A small contrastive image-text model, trained from scratch.
Training: 13500 steps, batches of 512.
Rows from block 2 of the image encoder of a small contrastive image-text model, named by matrix and row number. Rows with one number belong to one neuron. Each number is 200 + 20 x the weight over its row's rms, rounded and kept within 0 to 999. All counts start at 0.
After each neuron's rows are labels from the 100 images, of 14848, where the neuron reaches its highest value: "lies over" is the class under the peak. Only what is clearly more common there than usual is listed. The data: simulated grey scan slices of phantoms with and without marks. In brackets: how many of the 100, against the usual share in percent.
# fc1: MLP up (encoder.blocks.2.mlp.fc1.weight, 384x192), inputs 128-191
# fc2: MLP down (encoder.blocks.2.mlp.fc2.weight, 192x384, transposed), outputs 128-191

fc1.203,219,230,191,200,181,185,237,216,196,246,187,193,212,167,238,206,216,202,193,196,193,210,219,193,206,200,183,199,207,204,212,229,183,181,200,195,202,212,197,178,190,221,225,207,207,222,239,174,207,182,217,202,194,199,193,194,178,171,222,177,187,175,205,165
fc2.203,187,176,182,210,183,199,180,176,162,187,188,171,193,200,210,196,210,161,205,196,193,195,230,190,197,173,201,153,178,187,202,220,235,188,193,193,181,173,188,228,210,151,221,188,186,183,222,202,196,153,196,177,175,158,238,183,226,211,231,164,235,186,205,165
lies over: organ (78 vs 17.6)

fc1.14,205,198,191,166,211,221,205,196,193,222,200,212,198,216,216,172,191,196,190,209,226,178,192,179,194,181,184,192,201,224,197,207,178,209,189,213,214,222,196,237,205,153,174,180,189,196,175,208,203,194,213,197,225,172,163,183,204,228,186,187,199,215,186,244
fc2.14,183,197,211,206,201,222,184,196,218,231,155,214,209,189,211,227,191,206,180,208,182,194,211,168,186,224,187,197,180,196,184,204,224,191,159,202,197,236,196,168,208,220,182,187,206,198,173,184,249,216,221,206,210,213,192,202,216,190,211,232,206,184,199,195
lies over: air (89 vs 56.3)

fc1.105,214,179,231,210,275,203,220,219,201,204,175,187,246,194,200,198,194,220,198,226,181,180,220,204,251,208,186,189,202,212,206,197,203,191,230,208,196,198,202,200,199,204,223,198,173,227,178,172,198,182,208,205,226,226,212,167,195,179,197,232,178,194,210,192
fc2.105,192,169,207,176,214,193,196,174,191,200,197,206,229,193,212,212,170,210,214,199,221,177,233,230,194,205,185,234,168,187,204,216,170,211,184,237,194,207,158,188,270,178,207,179,207,243,203,192,226,217,233,188,200,176,229,200,214,183,176,211,214,196,183,197
lies over: soft tissue (77 vs 17.2)

fc1.265,203,184,178,216,238,216,215,209,196,182,208,188,194,216,204,213,160,194,174,190,193,243,210,216,189,202,210,206,180,237,187,178,181,200,172,224,223,217,224,166,208,207,180,163,173,190,216,212,212,212,199,233,184,185,202,193,208,207,222,205,208,202,207,173
fc2.265,217,204,202,169,189,204,188,207,162,193,201,203,183,201,187,201,187,252,224,206,167,239,180,203,178,221,203,184,195,178,187,248,212,206,238,210,235,171,200,207,202,179,198,223,221,190,202,199,193,230,163,207,194,176,216,218,208,215,200,207,196,182,198,199
lies over: bone (29 vs 2.4); lung or cavity (26 vs 6.3)

fc1.244,204,210,202,221,245,192,191,184,196,214,202,203,219,182,189,204,166,223,223,218,199,193,193,177,188,200,193,195,203,191,231,207,157,186,217,201,194,205,206,178,216,206,229,189,195,193,205,198,197,179,221,177,230,198,212,208,205,174,190,154,193,198,207,198
fc2.244,176,220,214,157,195,191,232,225,191,201,191,205,186,189,213,217,174,215,204,205,198,212,180,220,205,169,192,159,229,191,215,202,191,207,182,202,199,216,197,246,207,194,210,185,194,224,183,198,176,181,196,196,169,205,189,205,216,234,204,228,211,184,218,213
lies over: air (98 vs 56.3)

fc1.315,203,202,213,204,202,200,230,210,216,199,185,188,212,194,200,155,220,152,184,194,218,211,230,180,183,167,198,203,199,220,208,191,209,235,205,230,220,214,173,194,172,188,208,206,227,200,190,170,217,174,182,203,205,223,215,207,196,212,247,186,157,191,187,205
fc2.315,186,195,203,174,201,178,223,199,177,193,199,210,211,234,220,237,159,232,184,209,223,190,214,176,209,224,207,165,214,189,176,218,153,195,208,160,181,203,206,200,223,194,185,208,209,221,183,209,204,146,188,217,232,182,167,184,197,218,191,186,230,236,190,220
lies over: bone (62 vs 2.4)

fc1.146,246,191,197,187,212,173,224,221,198,171,195,205,186,198,163,207,197,202,197,208,209,188,206,222,207,194,205,215,200,221,228,232,180,188,172,201,192,226,198,199,208,226,172,180,189,226,248,180,198,180,180,211,213,187,233,216,210,205,220,202,181,210,182,197
fc2.146,175,160,220,201,189,238,189,193,168,240,221,203,203,173,190,214,192,237,216,215,209,189,180,232,203,192,194,191,195,258,233,192,237,185,187,211,188,187,169,222,237,169,203,216,199,180,217,212,203,220,211,168,199,224,169,195,201,175,190,214,228,194,219,197
lies over: soft tissue (50 vs 17.2)

fc1.57,204,227,228,174,215,203,224,188,215,216,184,196,207,181,216,182,185,168,216,215,212,232,201,191,218,207,207,206,230,222,165,187,240,207,196,208,190,214,156,226,175,189,197,171,186,190,205,236,196,179,190,169,165,205,202,184,202,200,183,194,152,224,183,208
fc2.57,201,200,195,151,219,204,187,225,231,215,213,220,194,200,185,207,179,194,239,194,193,202,178,206,234,189,180,168,187,192,194,214,179,219,166,185,193,194,222,192,177,191,191,206,183,221,194,214,176,212,228,179,193,229,193,217,174,195,153,225,196,193,168,205
lies over: bone (52 vs 2.4)

fc1.251,227,213,211,206,163,242,223,202,171,188,168,201,183,222,251,192,213,227,195,256,187,185,220,176,177,205,164,181,171,210,172,213,182,179,237,200,218,214,222,206,222,205,208,165,200,172,190,216,211,181,224,190,205,210,179,197,187,178,201,192,161,227,189,216
fc2.251,184,168,176,216,221,207,184,219,187,181,189,195,229,223,180,171,186,217,202,231,221,206,217,202,201,207,183,202,208,251,216,195,159,160,192,216,203,211,193,247,240,200,204,212,195,190,201,192,180,232,201,223,193,207,203,179,213,197,201,192,212,223,220,180
lies over: soft tissue (48 vs 17.2); organ (48 vs 17.6)

fc1.59,187,187,228,190,169,208,227,158,189,177,227,213,186,203,224,192,201,200,201,198,168,177,236,199,197,169,195,201,217,209,216,200,169,187,182,202,215,174,218,210,190,183,190,249,227,172,217,184,184,216,189,185,211,166,238,236,187,167,207,206,203,167,203,211
fc2.59,170,195,182,177,178,216,185,242,185,161,215,182,166,183,196,190,213,196,210,185,224,156,209,229,198,227,223,161,168,224,183,173,178,196,207,181,214,197,202,223,205,203,185,204,202,211,168,200,233,204,191,203,170,191,218,195,208,217,174,201,159,217,197,178
lies over: air (100 vs 56.3)

fc1.124,182,218,237,198,184,189,224,190,177,190,173,183,201,236,225,204,199,140,216,192,211,197,220,197,184,214,218,200,195,263,181,214,207,218,187,194,195,190,178,204,151,244,225,182,193,219,226,188,179,197,218,242,193,200,194,209,187,201,196,226,178,190,184,185
fc2.124,189,162,205,234,172,183,209,269,183,193,231,206,188,186,200,207,199,219,203,180,195,213,207,202,193,210,196,190,206,162,168,213,210,210,185,199,200,160,177,169,186,254,180,202,181,183,220,192,166,171,205,161,159,240,223,215,243,192,222,198,183,215,185,209
lies over: bone (89 vs 2.4)

fc1.215,155,186,208,207,193,195,196,222,199,163,152,204,173,170,199,197,191,203,198,183,186,218,234,224,204,155,238,205,192,215,203,193,225,198,158,223,204,229,207,197,200,178,172,224,167,221,207,175,209,184,219,195,209,208,194,184,225,222,199,188,211,198,206,202
fc2.215,229,189,168,197,191,196,193,215,200,203,194,184,191,216,225,214,181,196,196,190,250,210,242,256,183,207,175,185,210,176,194,207,193,161,192,199,221,172,209,214,228,207,199,162,182,194,212,194,239,199,247,245,192,215,244,195,216,202,169,205,168,163,229,200
lies over: organ (68 vs 17.6)

fc1.148,183,221,156,167,231,203,173,223,207,228,213,198,223,190,179,158,211,194,187,181,193,173,187,198,234,206,230,213,194,203,211,167,200,200,190,197,183,189,195,214,196,221,228,191,174,180,204,217,212,183,249,198,228,209,183,195,217,218,187,168,212,200,196,156
fc2.148,191,208,190,199,205,202,217,199,202,217,215,187,208,174,198,179,259,209,166,179,161,165,204,204,202,214,204,216,200,174,226,212,192,215,226,199,211,220,195,217,206,205,165,223,190,250,165,189,162,200,191,177,188,230,211,215,196,195,206,173,185,187,171,208
lies over: soft tissue (82 vs 17.2)

fc1.41,192,203,197,175,187,201,198,201,187,207,199,177,199,221,189,211,241,194,175,206,235,192,230,149,218,192,212,182,203,216,218,196,180,237,241,188,213,210,216,207,209,199,194,208,221,195,233,203,178,244,167,178,189,229,207,176,186,204,197,190,163,216,194,246
fc2.41,213,233,233,209,164,230,175,227,160,194,202,204,222,212,181,243,219,201,210,194,173,198,212,223,193,222,206,219,250,206,192,219,197,197,213,219,178,215,218,182,201,175,199,185,228,193,224,197,221,192,224,201,205,219,233,254,236,239,211,205,196,206,187,205
lies over: mark (25 vs 0.3)

fc1.212,197,189,200,200,183,179,190,195,189,194,204,167,191,184,228,164,179,191,182,183,183,208,231,192,188,212,211,210,174,206,151,213,230,206,193,194,201,205,170,159,158,230,223,199,187,229,237,236,182,206,187,198,195,223,181,223,222,236,177,209,211,234,187,210
fc2.212,203,200,184,231,205,214,201,185,222,204,213,196,183,198,182,245,201,155,217,204,205,167,199,214,195,201,224,199,159,205,216,202,200,181,203,174,227,186,190,191,186,250,171,149,187,222,206,177,179,157,193,193,194,161,187,192,189,211,194,238,180,166,178,225
lies over: organ (60 vs 17.6)

fc1.248,174,196,201,185,192,197,231,206,217,192,201,201,210,210,188,227,195,186,166,168,215,225,220,210,223,217,196,175,222,189,217,164,175,168,206,194,211,173,192,221,208,211,207,169,214,180,165,201,187,195,221,188,183,221,194,165,231,204,233,229,208,209,181,168
fc2.248,217,234,227,196,173,210,183,182,173,214,196,193,190,180,174,189,201,202,243,203,196,176,187,195,230,205,175,264,161,196,166,234,233,242,214,213,182,177,178,190,166,194,205,236,176,166,210,191,177,215,212,207,189,212,187,199,172,180,227,176,201,193,233,208
lies over: air (91 vs 56.3)

fc1.23,230,222,185,186,172,166,233,171,197,206,180,221,171,203,210,151,235,206,237,192,165,200,218,156,199,177,182,205,205,167,179,203,239,203,183,178,219,199,209,190,200,197,182,192,199,204,233,177,204,235,196,233,191,186,208,189,191,177,179,179,211,168,215,212
fc2.23,194,197,209,190,186,199,197,219,202,187,210,190,224,170,192,218,193,206,252,233,234,182,207,229,197,195,170,172,207,190,229,194,184,190,215,227,223,196,195,213,213,169,171,216,172,206,239,164,199,230,240,198,209,211,178,208,195,222,187,190,212,227,203,210
lies over: organ (79 vs 17.6)

fc1.347,215,204,182,203,216,231,187,205,194,209,194,218,211,154,210,194,172,160,200,199,163,201,226,204,185,201,172,216,222,165,191,193,183,223,173,219,165,200,265,198,217,206,191,191,202,203,181,205,214,221,219,221,205,208,171,222,178,200,175,184,198,220,242,195
fc2.347,220,186,225,226,200,240,183,211,202,227,191,189,165,181,170,227,168,242,186,187,238,198,209,183,188,204,216,225,185,200,228,182,200,215,240,190,221,196,210,193,196,209,200,185,165,206,172,180,213,208,211,204,205,229,181,185,181,195,221,218,171,224,197,160
lies over: lung or cavity (40 vs 6.3)

fc1.166,167,226,183,164,195,169,230,181,230,208,240,181,209,209,200,198,193,225,210,201,193,251,175,209,182,205,179,183,221,222,157,181,210,232,246,209,188,196,154,196,180,228,196,187,211,202,201,198,219,190,210,210,177,219,210,177,216,201,203,181,194,206,197,237
fc2.166,196,210,221,201,210,222,186,185,238,192,208,186,151,182,212,244,198,179,169,187,233,174,209,178,220,214,216,198,207,210,231,182,213,188,202,218,198,195,204,191,200,187,205,208,205,206,160,235,218,191,213,171,230,209,182,219,179,154,250,178,214,204,162,224
lies over: bone (69 vs 2.4)

fc1.288,190,230,168,198,204,204,195,228,213,220,236,216,213,203,191,230,201,215,163,179,196,202,212,199,205,200,189,232,183,220,200,186,221,211,215,166,193,203,188,177,176,185,216,187,189,217,191,202,207,170,163,171,204,191,169,202,195,209,201,185,223,203,202,209
fc2.288,215,217,217,198,227,198,224,187,218,184,201,224,171,232,198,198,219,206,222,176,190,171,190,201,220,208,204,192,186,207,197,190,165,192,165,224,212,210,159,251,233,207,215,199,172,199,191,242,183,214,222,218,194,186,164,218,193,202,204,190,193,201,205,188
lies over: soft tissue (76 vs 17.2)

fc1.272,178,215,171,204,207,191,225,188,186,193,223,216,220,192,206,186,188,214,209,188,218,171,221,224,194,190,226,212,180,221,191,187,164,221,173,196,199,164,189,217,175,194,189,233,186,208,208,229,218,161,170,213,195,225,234,182,183,213,175,171,167,175,202,195
fc2.272,223,205,239,224,203,230,213,193,217,194,219,194,172,217,191,210,213,206,189,194,202,228,204,196,186,163,185,225,178,193,181,195,158,222,215,175,213,226,208,196,205,206,170,186,212,208,195,182,165,227,228,204,207,209,208,152,217,213,202,204,146,211,218,220
lies over: bone (48 vs 2.4)

fc1.334,200,214,185,188,195,218,197,208,212,189,254,175,211,212,188,207,204,173,215,167,203,213,212,212,163,172,198,183,195,192,204,181,212,209,179,208,205,194,177,186,200,217,169,207,220,194,187,213,212,197,231,228,236,183,196,245,169,164,219,230,194,179,217,231
fc2.334,144,212,215,244,201,182,213,206,186,194,170,189,215,225,189,162,195,219,179,214,247,205,171,184,153,186,220,221,214,201,194,202,232,214,207,209,211,210,209,139,169,202,225,193,202,170,223,179,240,171,206,170,176,182,183,215,189,198,187,191,196,191,215,194
lies over: bone (51 vs 2.4); organ (42 vs 17.6)

fc1.36,190,214,187,213,210,241,185,205,227,178,202,185,224,243,171,218,180,198,156,190,227,194,204,225,203,193,207,194,192,217,200,204,195,208,193,193,199,189,204,202,204,183,210,206,226,226,178,249,215,217,207,175,214,215,189,209,209,189,192,198,186,199,223,185
fc2.36,208,212,215,224,218,204,230,226,223,172,186,193,213,158,192,174,164,191,179,213,227,181,179,188,207,215,191,227,208,190,182,215,167,208,163,214,166,204,214,202,184,211,186,181,211,189,187,166,229,216,212,189,199,199,230,196,212,191,177,201,226,188,205,204
lies over: soft tissue (42 vs 17.2); lung or cavity (27 vs 6.3)

fc1.208,223,207,207,190,212,194,209,214,206,246,209,173,234,209,208,194,192,196,227,164,205,208,187,221,206,220,202,222,200,163,219,196,232,196,211,183,230,183,224,198,220,189,228,191,172,173,250,169,216,209,206,229,222,217,175,212,184,200,222,195,174,223,212,189
fc2.208,208,190,203,205,208,178,198,207,210,201,204,193,216,188,229,223,213,257,193,211,206,224,214,193,185,204,249,244,205,153,204,174,195,200,203,179,204,210,208,201,169,186,196,160,191,199,203,219,151,202,178,193,215,207,213,175,227,241,196,212,198,194,194,218
lies over: organ (96 vs 17.6)

fc1.186,204,193,140,179,246,199,207,196,185,200,158,198,158,162,225,230,219,221,173,219,173,202,202,229,205,165,206,196,204,197,194,244,182,209,205,190,227,197,217,221,211,214,216,197,203,181,171,207,184,178,194,215,189,178,176,209,219,246,205,159,219,214,197,234
fc2.186,230,215,186,213,191,179,167,177,190,177,186,197,209,173,216,144,152,226,195,198,179,233,190,200,227,221,231,239,200,223,187,182,186,187,165,229,223,220,170,233,200,199,218,226,200,189,202,192,210,222,207,177,202,220,200,197,205,198,204,187,198,186,205,172
lies over: lung or cavity (50 vs 6.3); soft tissue (45 vs 17.2)

fc1.175,176,211,205,197,159,192,213,195,236,236,194,184,207,191,192,182,165,180,226,228,192,231,150,211,191,199,192,197,170,196,261,222,207,218,175,167,170,207,176,240,230,213,194,211,191,214,170,199,214,208,201,188,202,231,193,223,180,226,222,172,229,200,160,188
fc2.175,177,207,218,201,164,218,161,134,196,230,166,197,197,180,168,186,238,186,232,208,214,189,207,204,196,238,186,200,186,180,158,212,209,193,192,195,210,162,182,197,176,200,204,213,211,199,204,217,205,177,189,200,200,266,181,202,212,185,196,237,189,240,187,198
lies over: air (88 vs 56.3)

fc1.141,192,135,229,220,201,194,205,208,180,176,196,210,202,209,199,214,186,189,184,211,226,199,205,163,192,203,189,209,223,209,201,217,182,249,194,199,156,205,213,195,197,145,226,212,176,201,153,202,202,158,216,207,184,197,179,186,216,206,209,176,187,204,236,218
fc2.141,184,160,235,203,204,179,220,220,176,189,186,210,231,168,237,215,198,204,186,183,219,201,210,206,223,205,193,170,213,180,224,185,213,215,184,232,181,194,195,183,184,176,171,225,202,211,212,216,225,175,202,218,206,219,211,189,212,204,186,196,188,211,183,208
lies over: soft tissue (90 vs 17.2)

fc1.114,209,211,191,212,197,236,211,214,230,222,199,173,183,228,224,181,194,182,231,194,184,204,205,142,198,200,157,242,187,204,188,176,199,195,238,210,177,201,195,209,173,187,187,174,220,228,170,178,205,205,157,219,226,211,213,207,221,196,201,220,251,195,201,234
fc2.114,184,183,212,212,212,187,184,201,209,187,185,199,181,194,219,174,204,190,188,206,195,205,203,224,192,213,198,174,240,173,191,187,255,209,220,216,236,234,179,203,233,229,228,211,196,219,201,209,201,195,194,169,197,206,169,159,209,190,159,220,176,174,187,207
lies over: organ (69 vs 17.6); lung or cavity (30 vs 6.3)

fc1.61,208,176,177,206,209,234,219,205,190,218,176,211,232,208,207,207,172,187,200,205,215,194,188,191,200,181,211,193,239,197,237,197,167,200,182,200,158,151,192,203,204,189,222,179,220,186,208,195,214,183,196,176,209,168,201,173,204,153,193,164,170,208,196,171
fc2.61,226,228,195,161,205,204,209,203,200,227,202,201,197,221,200,187,216,165,222,223,215,182,191,233,215,181,220,185,241,245,192,205,157,144,205,196,211,197,181,206,196,199,223,169,156,217,204,198,211,206,246,202,216,209,226,212,192,200,181,187,194,189,218,181
lies over: bone (90 vs 2.4)

fc1.162,200,209,206,211,192,181,204,181,195,172,184,194,177,220,209,212,160,192,205,210,208,185,210,175,215,181,179,194,221,201,178,161,234,201,247,202,201,195,190,193,186,180,206,227,211,171,172,225,193,211,212,231,185,186,232,179,226,217,203,176,188,171,208,215
fc2.162,158,215,242,198,207,194,192,180,204,193,216,185,207,228,227,196,207,186,173,218,207,207,230,199,237,208,201,178,167,180,208,162,218,229,179,180,210,208,220,212,184,182,220,206,169,218,218,170,196,217,190,210,185,202,222,189,203,177,185,172,256,183,181,222
lies over: bone (27 vs 2.4)

fc1.50,220,195,172,215,178,217,232,191,218,231,203,225,172,185,206,214,210,226,195,199,204,199,194,210,189,198,208,203,227,215,189,154,197,148,165,210,178,212,211,194,180,211,175,187,195,198,187,166,160,204,205,189,171,191,219,202,206,209,197,196,218,172,213,187
fc2.50,169,198,202,241,199,216,176,201,214,180,187,166,181,221,157,173,200,204,191,213,224,207,197,196,167,168,216,217,201,201,192,227,179,227,170,215,176,214,198,195,199,204,214,200,194,209,179,180,228,211,216,208,184,228,199,173,212,203,187,214,184,224,188,213
lies over: lung or cavity (42 vs 6.3); organ (39 vs 17.6)

fc1.270,213,182,204,190,191,192,158,193,217,198,208,213,204,181,177,189,207,176,173,225,188,182,223,155,186,187,188,220,162,214,214,226,228,234,209,220,205,182,197,198,197,194,206,210,170,214,195,200,255,173,181,202,192,212,206,214,210,211,171,219,213,187,192,209
fc2.270,206,205,197,198,211,170,223,173,232,210,171,209,178,176,205,225,205,208,182,201,191,195,192,171,154,233,179,222,190,202,190,204,189,214,162,207,205,250,173,198,164,224,171,189,207,224,222,196,203,208,237,181,240,200,217,176,167,197,201,235,213,215,232,206
lies over: organ (68 vs 17.6)

fc1.2,181,201,223,195,234,203,223,201,171,194,207,218,239,208,200,184,204,215,195,181,246,201,192,190,182,208,171,165,204,194,229,187,228,189,198,199,183,198,191,214,196,241,211,208,224,248,177,196,162,232,189,195,200,220,194,204,220,198,194,185,167,203,156,182
fc2.2,189,193,163,177,215,173,173,184,182,202,192,214,218,221,230,195,204,127,222,210,235,190,207,193,216,188,238,212,186,215,218,210,205,178,234,184,184,196,205,187,224,178,222,214,180,192,177,203,208,197,215,223,161,168,219,205,165,231,215,215,202,166,181,192
lies over: soft tissue (47 vs 17.2)

fc1.226,212,181,179,206,185,226,225,190,222,197,215,173,184,251,201,233,200,218,195,198,217,218,209,198,228,212,217,192,239,198,213,171,189,206,173,201,188,169,191,192,212,212,177,200,241,226,192,208,192,232,214,187,221,157,200,184,242,189,205,193,205,233,216,208
fc2.226,184,201,197,193,165,196,234,215,167,218,195,186,204,207,240,206,230,210,187,221,171,216,186,183,224,226,155,190,218,200,174,202,218,173,212,203,161,204,222,195,186,169,178,200,207,223,201,224,183,167,181,194,199,212,203,223,195,172,211,208,188,171,218,193
lies over: mark (27 vs 0.3)

fc1.241,180,182,193,180,216,205,221,181,192,174,182,187,246,211,219,227,222,203,187,210,180,213,230,179,193,205,181,210,183,196,187,182,234,200,232,225,212,199,192,206,191,225,189,201,214,223,194,210,163,189,219,240,187,209,194,213,199,231,184,186,217,197,185,177
fc2.241,201,241,197,227,199,207,219,203,178,203,217,197,183,223,211,199,191,204,218,219,194,184,197,208,206,211,214,206,187,234,241,187,182,176,183,166,184,193,181,226,174,174,187,180,209,189,206,223,174,172,216,200,187,175,208,181,183,201,214,218,244,220,182,238
lies over: soft tissue (56 vs 17.2)

fc1.218,245,175,184,223,222,202,233,217,184,185,200,197,207,195,208,201,186,213,186,204,195,171,188,188,177,202,234,225,232,191,207,220,208,228,198,194,192,210,188,214,173,163,213,177,189,222,190,191,185,210,216,236,209,239,147,190,186,177,218,185,152,205,194,204
fc2.218,171,185,209,178,198,201,179,219,200,179,204,225,204,165,221,195,229,170,209,189,174,202,199,187,226,188,204,184,220,191,237,188,181,189,180,220,170,199,205,176,165,194,244,183,225,194,202,205,222,195,192,202,233,229,199,216,205,189,223,202,189,204,171,191
lies over: soft tissue (81 vs 17.2)

fc1.127,202,217,200,213,253,213,215,186,205,224,172,237,199,196,165,205,213,209,205,172,210,232,184,188,174,205,170,203,183,216,212,189,160,191,196,227,185,221,229,174,187,193,203,185,188,214,196,196,184,187,184,188,204,181,225,157,200,219,220,211,197,206,207,210
fc2.127,200,226,206,221,215,246,197,242,193,200,181,171,226,231,180,235,196,170,231,224,160,194,170,206,176,201,227,191,188,184,217,214,157,208,186,181,181,208,204,230,188,189,209,213,171,207,240,192,169,189,195,228,203,219,200,179,201,239,205,180,221,204,173,194
lies over: bone (55 vs 2.4)

fc1.73,213,223,190,191,206,169,193,184,179,168,255,193,196,224,183,185,190,193,180,192,215,193,224,187,195,192,173,180,211,184,170,175,192,194,205,177,188,166,210,211,223,195,187,215,242,197,211,199,218,226,199,185,226,229,200,185,207,202,195,209,192,205,205,195
fc2.73,188,223,193,276,184,187,172,197,190,222,207,170,190,178,188,208,209,206,221,229,227,221,184,198,170,225,187,200,184,227,227,162,178,208,176,218,225,181,214,229,191,220,207,199,182,220,211,164,209,177,156,232,202,166,194,184,177,208,200,205,229,218,195,184
lies over: lung or cavity (44 vs 6.3)

fc1.357,199,180,198,193,186,201,227,190,216,183,213,251,191,229,224,201,190,219,216,196,216,180,159,209,211,214,212,167,230,180,223,218,166,210,201,219,209,197,187,184,190,212,178,252,228,194,192,194,227,228,214,222,220,175,215,241,185,140,196,192,204,184,231,195
fc2.357,182,219,213,226,179,186,204,180,210,178,216,220,168,188,189,203,202,206,214,193,241,188,176,217,183,218,192,170,176,222,174,198,196,192,205,175,230,202,201,193,240,192,198,177,167,207,188,219,219,193,220,167,189,200,195,214,200,185,212,237,168,186,175,199
lies over: air (99 vs 56.3)

fc1.361,241,234,177,191,193,199,221,190,193,188,157,194,181,178,200,225,214,220,223,206,212,207,191,218,180,166,179,192,174,196,184,220,162,178,210,191,258,211,195,218,197,211,192,191,182,180,213,233,182,197,200,215,221,234,245,244,210,207,180,191,198,220,175,209
fc2.361,171,152,182,210,180,190,216,218,224,234,181,169,189,186,212,197,188,227,226,208,209,223,198,203,190,207,188,179,179,216,195,201,208,181,181,167,160,178,200,192,195,195,219,186,187,191,175,213,192,229,230,202,216,223,193,219,206,196,172,229,171,222,181,173
lies over: soft tissue (100 vs 17.2)

fc1.216,194,182,186,220,231,206,200,184,184,194,174,208,192,154,212,194,197,180,209,205,200,181,209,172,196,209,200,228,188,198,223,222,214,167,198,186,216,205,209,208,181,219,193,201,196,201,225,198,168,162,187,215,186,177,213,187,191,207,215,176,176,223,166,212
fc2.216,190,186,196,202,187,190,164,193,225,209,188,164,167,205,167,218,191,197,218,229,202,206,189,203,190,225,208,221,172,216,246,207,203,194,224,179,175,206,198,180,210,199,179,178,189,173,209,205,232,186,213,182,225,166,182,218,198,204,218,222,211,207,207,207
lies over: soft tissue (38 vs 17.2); lung or cavity (31 vs 6.3)